config = dict(
    noise_aug=0.002,
    num_classes=[12, 8, 20, 3],
    fused_qkv=True,
    qk_norm=True,
    drop_path=0.15,
    layers=12,
    lr=0.0017,
    beta2=0.95,
    lr_schedule='wsd',
)
Rows from block 5 of a small sound classifier, named by matrix and row number. Rows with one number belong to one neuron. Each number is 128 + 32 x the weight over its row's rms, rounded and kept within 0 to 255. All counts start at 0. Numbers have three digits each.
After each neuron's rows are labels from the 100 clips, of 14848, where the neuron reaches its highest value: "loudest band" is the band of the loudest frequency at the time of the peak. Only what is clearly more common there than usual is listed. The data: melodies that start on their tonic, played by one synthesised instrument.
# fc1: MLP up (model.blocks.5.mlp.fc1.weight, 1280x320), inputs 107-213
# fc2: MLP down (model.blocks.5.mlp.fc2.weight, 320x1280, transposed), outputs 107-213

fc1.252:134106125090138104110125157152111184118102147124138112178187038147139146105141140163123126148146051064119113115131104115105108113156125074089119142079142124138117167061150154141064132125123165123095164125097079113032113150147074088111135161113119094118152121179174112113107159112119047071085116104226158165138139143089149
fc2.252:114120146124140139112105142092113140141083149086166175108141158132102140124149088136122191077129104142109192131105176116198118137200175093089093141128089013127103152050127116125063068122169117164083150117089125132091153150149102071122140171114109108114128158121117161101143138103046091122152128165197155148138105178175161
loudest band: 250 to 500 Hz

fc1.153:121140133084122098106086152171143141129101144160185137128149105148072139118170114102159125131056078144106147141106126200126064104141194166109142173090150197109117166104134135113083152072157121201134111112137177093090142109153132113079108151116147149073143133142136071158166142082131099146119098064125139161156185111108138
fc2.153:168099071170147140099160107078136138118167077124161108133142108059186146149147056101125165095154136054209139121072164139190179129149102126108158124169149144202165120170092083120108131139088120100124121134163100115116188130059094171175099135144136147138136136142085213097089136161108117134062076125112136109145121139130079
loudest band: 1000 to 2000 Hz

fc1.140:084147064101115140171114135145121180136054092113128139123187065110099100146079124176136091134105130112126165081054087090123140161163155077124128108179117116136170150096141121151113135157109163167145138123067137130071146150132146141145143119116118103160079121142091111175120137103141053165146165186165067090085202155163132
fc2.140:144134142124119101155132169167122171145101135063109145123143132090125110113198170135139136118192117094096104196132160056122154147130121135125137144120132095160105158088086124109119096120201141172139142132213132168087150115070100090152135146056074183110135170121100127094097121154078104112138119130161140192147124105185120
loudest band: 250 to 500 Hz

fc1.590:119152076109040124187172096153133164115096090095129115158144117088077044126140174160151113127153161154097148138093143080119178125111095132176124142190122139168170156129114109123143110143067150156172127132154106155035121148074125158162206111088096128151097175136101120131069131131102075126143161115151104132166170125131134
fc2.590:128133127126061124155095142148140110149143109074087139129117118075159107160112206154096149105106123151143123143113158079120116133132122132140129121132168119151171114105187129146186087077132081205176116126182124163132179120049090112119164196128105155153154116130089154159099098162068122124105134105117096132148107129148192
loudest band: 500 to 1000 Hz

fc1.646:135121119065120122113133196185105135170127125142120104131170139129147112166128170141122172110106160090142126149079150114126120135137047100112189117150139173182094162049166139179110117095055101160123160134134128163107098112106077103171162194069165079088131119182141102146127090146115079149146140113192118115137125141165120
fc2.646:137155122151089164148119091130110167063111108117146183165090131116107113103145084131187152101154112179097210138142134087113185126155154096121104079127087061156125148108082120151160095113182110125119127156149171127021171105114152115088114111122102129153070156101091114123091115147104069110129183119177096137125148166111142
loudest band: 1000 to 2000 Hz

fc1.30:084123204085117094163113163121110141165120144091156133139152082138137092165182107119170169138136089154124072090116133152107134057125152099145102157091178127101168144120198149088152071126161131147172077145112118131089107050210121140083182114058090138123155112124157084123113129146176076162054157098144104133101128148093126
fc2.30:143091110104110089094166098133119099042140130174078119128114192139097100070170111126160149077153096079161095151165160159135142111090163135131140120065079119157116052152119133107154116144068142092083056112132120137093159135080106174143116134133118133158091178125150163074138164154145117085150108104126120159184140109133133
loudest band: 500 to 1000 Hz

fc1.498:096113169083131127100093157178140131157067114138129126109109120140128085142127114124154102156079136138130152148119143205136102145100195163139167086149131196144140104086166148157097140128081172154176082122131117138114144110172110117135094142082187157102129119119097022131118133126137109156114097112111139123101153123131106
fc2.498:106160175066125169151122093150086181121122165074124135134119128111103134137117090161097160075161123116165160115109128158182168154173192067144110128162131079176161142120139097098084071178130143088185089132161110124105110137148175169163122143133098136134087160135116163073098102144116166143089177160165129136110081139114116
loudest band: 1000 to 2000 Hz

fc1.672:111121137082114126155129159194114121168043088139171107134151067109151117117135129140093120128143107139123147116099114146103099127142172138165126093117136197131113154104176112128100106155142171215216107129124131132096110132148095135126115149096147143056170139115112013152145101127146108174115106097127138110117140148102112
fc2.672:152159154072164090167156171098092139166151230137154123159153143142082172144136132137132076100162126150103157129125046119125138148152154118088115130140077073110098144140100125116111144108179137129121156149167082125181066106137198061122106152118125149091103092114150143069079126160133136102166115165144129147138101122107105
loudest band: 500 to 1000 Hz; 1000 to 2000 Hz

fc1.431:112134164134099119112074156166107140157088158105161119136059100180078115118108111085110148160122097138112148149131088179119099078059164157123189187148160165124126157089136129137094153134098152163148116077122140144128114102180118159110123138073116115134142096139146064082164111092130140158107138135126117195062181103055120
fc2.431:127140155121189133115112127093128078182183192138084114134123089143098170179142062052145085160132142120177186121118084169133124157157149181137121150167093094130127159161142125101085168114171107135099152114154121114149108148135122111107064131083184122103133154107161139080123146126169127115104065153082175128112097155156067
loudest band: 1000 to 2000 Hz

fc1.235:134150122073139133110138104180112174165074130155152083194117122129096149138171074100151158149096072094171116070076103130134125114164134072136162138162156168184146139104142159121107135151128147180150127139136122136086064114140109158171112148050150109090146155143184073110072092176146133153065088149076109178127112137114064
fc2.235:126125146106112167152083131185122150127116136135118129140145211128117086148128147180108105052125170078175129111108116145105143158106114064165167153108080109141136105109145121127150100149098097192141146112104186129140169107132149160110164097121102067170053141119100199167177077160172161196123149059102162089124106078111151
loudest band: 250 to 500 Hz

fc1.135:112095174105144086187147181140145138176105128126176129145127110167133180140193165140149160149095064136144084140088183114138141055130083118123123155133198161149133076112176123047158081107164120149142140105141109068104096161135049115114143126073083139098149162136211107155146137141100126127068104064150138160126122094097164
fc2.135:110145151093094162143089123138067191084107142061043189113110160145102149118133097130135124093144121077088166116117129071128173145223186092114128110152081030172147121094122135139094120128147106129095174120131175153094163120134153082109113107159093105172107115130122178118084098131102094120171134177168115164095122148169153
loudest band: 500 to 1000 Hz

fc1.223:158111129109078112172164143132113162142124134109127143133130159119056056128129156154116123164142173158153168126093109145081170178099119131192140136162117137159122110163125123151160074175103134186124125194120146120129119164123188163095172121078152102128086122106158118107132042147133122125098192079109135101148154163156120
fc2.223:078178153157138170134122136168170125117103090193169106141165138143184146104118146093200144048141066150145088061143162119152160095117124136145074067096137081088133092125110164143190105074186141144156107124122109124093138095116092153102117139183090159177101097127097135176082168131160071097142097160140069113154150125109118
loudest band: 1000 to 2000 Hz

fc1.522:071126182060103090158091166255127124120136140175173115159159121155114098132168156125119124124085114148170138130130121181141092113107151155120166085098125145132099132095174158143146142122126135158119093098125134104088132134169136128107153156053120164126146134120178031155140104121140077137104119077106093186125135118105120
fc2.522:152141150121095156101155131114064195090201097187174143203175134090148066102154091167094192097149104095158107074129100163146188164099147086147081136120179169139117105149123102142138091108098109126112079159126141152128164092123129136129108166167124131142070099116146140145097106128157111077106139127154125131131126102101097
loudest band: 1000 to 2000 Hz

fc1.385:112140118081141128119127078160073169160066130133162148129090075149074146117138069093127174125105073138130121126097108129091100138133131157129142173169148168194074116128194112117091135111145119131195191109171182147121138107149091128141112116072132079130098128113141069104152081090157109161118159114130124177077148115097114
fc2.385:121107105138183105161154130072122049084100081085060109107148140165133182096045134137162114126077164157085171093097180099140125167165179083089075122123150072120158084150140172161169098162134095094160141123125122183124125164154131151172150114171127124111182131110126146118170159073113123102096153208112091118116129150162178
loudest band: 500 to 1000 Hz

fc1.159:101113166104112110128089190213102186170091173157132137119129091159096179172125134092149173166086104125128166127109126164120080141138197144116152137155150155148141130111177131158079139141147177166157125110111158149128123145197109164160096130055117108158134085144172087106152109100140153182084112140126104154041136148094098
fc2.159:069095131140139120109160069137092129109119110127164151110132116123147126128122080149182149176106171176070162137164153136173139163148190174149141083122141149096129092139196137188071128075083116124161134125096160151106124149165146125156117106113203090139180135119058074182082176113179087136072139120097128125082165138150074
loudest band: 1000 to 2000 Hz

fc1.405:166134194154102096180071145140099172115099119111118080124102157113134054141113136141146096102182124157140081093087157152111120097131120105138135148118166156105115099107146162136113080055128106129126131111096152149105161081129115153069192084114112087145127106142155069147129058122221121156106110147126080147137180115092105
fc2.405:086126121149117150082128099100164098116152154092087118124144132187150141124110105087122105155142115081122181199155204151193121089105168123114110115109099120140110108076044095146126114103109108087085128109162134125129160163109133134152137209202147105144138099147072238113151154114132137115159185090137138134127127174168187
loudest band: 500 to 1000 Hz

fc1.241:112095138094129116097097141186140125118088130178132093182129079142094128152124121118194135118088094088094143163133104182174060140115168154120135123107133157138104091138119117143084148120162149184096088127122160109118117123179107178140132135103130156112122136129122063171175153094136167174127065125118135112086130142111141
fc2.241:132122108170126130108134070147164182116114068119135100162148121094163128205135107105133124123179172105183181120076180119151167120138120126135163087172134127201195093177142071110121065179084108088175125140165159158109113134089161158149117118131157076158094156097062169128126121112120122099064148174130092073116087175160076
loudest band: 1000 to 2000 Hz

fc1.121:133126172083081148129133115123070160123096135119160123161112088171054118120154112113099144091131100147139159150094139142151135139157169124147166112115155181147089080119156134100068089123132106140141100129131124124125133068168113091079150138105175099106109115141120028127095105118122058124112138153174120154080160166082156
fc2.121:100079083135103090118164104176082142140109168110093146095182169094145159104141133145139111132124129131139156126146111109108149153136108088175144120115166133124152120130172114194123061130206101085129159151112133189150125167142145068176113100128145095106103100116098134135155134146128169112086113171074164123108116110151168
loudest band: 500 to 1000 Hz

fc1.273:137123141080137168125145167145078150171091119130164150111104078137107141159118137133103125167102065114156179134103135151105121070117191094161100117159174192147139123100153122107080170133142179181168158089126113095129094115169099111184135134095113100084109122087140049167124169115159120150071116090107177144124153153101104
fc2.273:138135080077091142139098127110124143077131165081132138117108132174065122124064188088130076175152107163070143120113145165100129113058161103110073109179121077148173108161097111106133147137126138180079101115127092158113176134165197151141126093128114154128131120121164172067098152075102137104140135183084170166138153146143180
loudest band: 2000 to 4000 Hz

fc1.274:104139159125050110113108162160094108188124150132146087152125099148098150123125120093146148128144135129094127178138090154124087112064140159151150142165162185099072137093141140120111139087096142147128087125162142159147109107175102153108154176107120162108155076181154072156154138114179140172118103093169084160034183129098100
fc2.274:113080172110180122102121125088096090134158170136142122141120112164138100105157048091152123144132125134196188157106146166183176126157186196058110160124139126142102095137112161113103142111129130130074126079096092108176130133203093140111111132075131129148081160087188113062116157105145072101095108099120136129103141139101108
loudest band: 1000 to 2000 Hz

fc1.483:107146124110084111129106164153119144115059124117138104119094043190105143138101106096137127169111106084109125153105124143145062106082184137102134136132151153116103159078188112118100131142119145148166104091124175131116108108195131164114143133121117109089162121106105088148177132108134157188092151090133105150060153124097119
fc2.483:073125093145185117094087133113076067126142136146105132115100112167160159103102103118162116149080077129115133140129113154106147109144187100116138146142123111092130087124158157182155212084115113105178119074086120121160103135128089123134112101077163100178130142106117122148107199158144157151106114092106126140133137120104103
loudest band: 1000 to 2000 Hz

fc1.723:170125180087111078113142131162109207172106103124164165111145133142126109156129073123131123093127126093135122110070115130093147118142161116174122129126183158176105120102185144137136104086138109204158119180123151136138168114174098160074191141081140066133164100115164069143105117155191081156091167136116124107100139162099075
fc2.723:149112088102133166115120117115096116147159155120090123130151093172189130099124110063071131140158108115127182204188169159171136109092109135132108087089083138158109136100043076113087160148134154056077144109111175063122129155107124096222129183136140113110106107133075166139143156161183178140158130079108138116091140149152169
loudest band: 2000 to 4000 Hz

fc1.372:107148138084071121106118139216102208169050127163181144139129110178090113123139094103095153112107097152150137159095143195132098105139152164132141147151186174136115137079174118105107118101128116148175117128132147137152151103181123102146115179081139121101127094157129017124120119127121099133115136100122125167071167140096118
fc2.372:046149158125127122116117099140162073189113092096131115189130105123150110107115126117122114171164087122091173154125094112139159096112123181130133108158141105128136099122133140182161107080149128091134118173152099183086145112034070092132121138047150130142141142169091189123023139137143090097082152095130194160164157143155094
loudest band: 1000 to 2000 Hz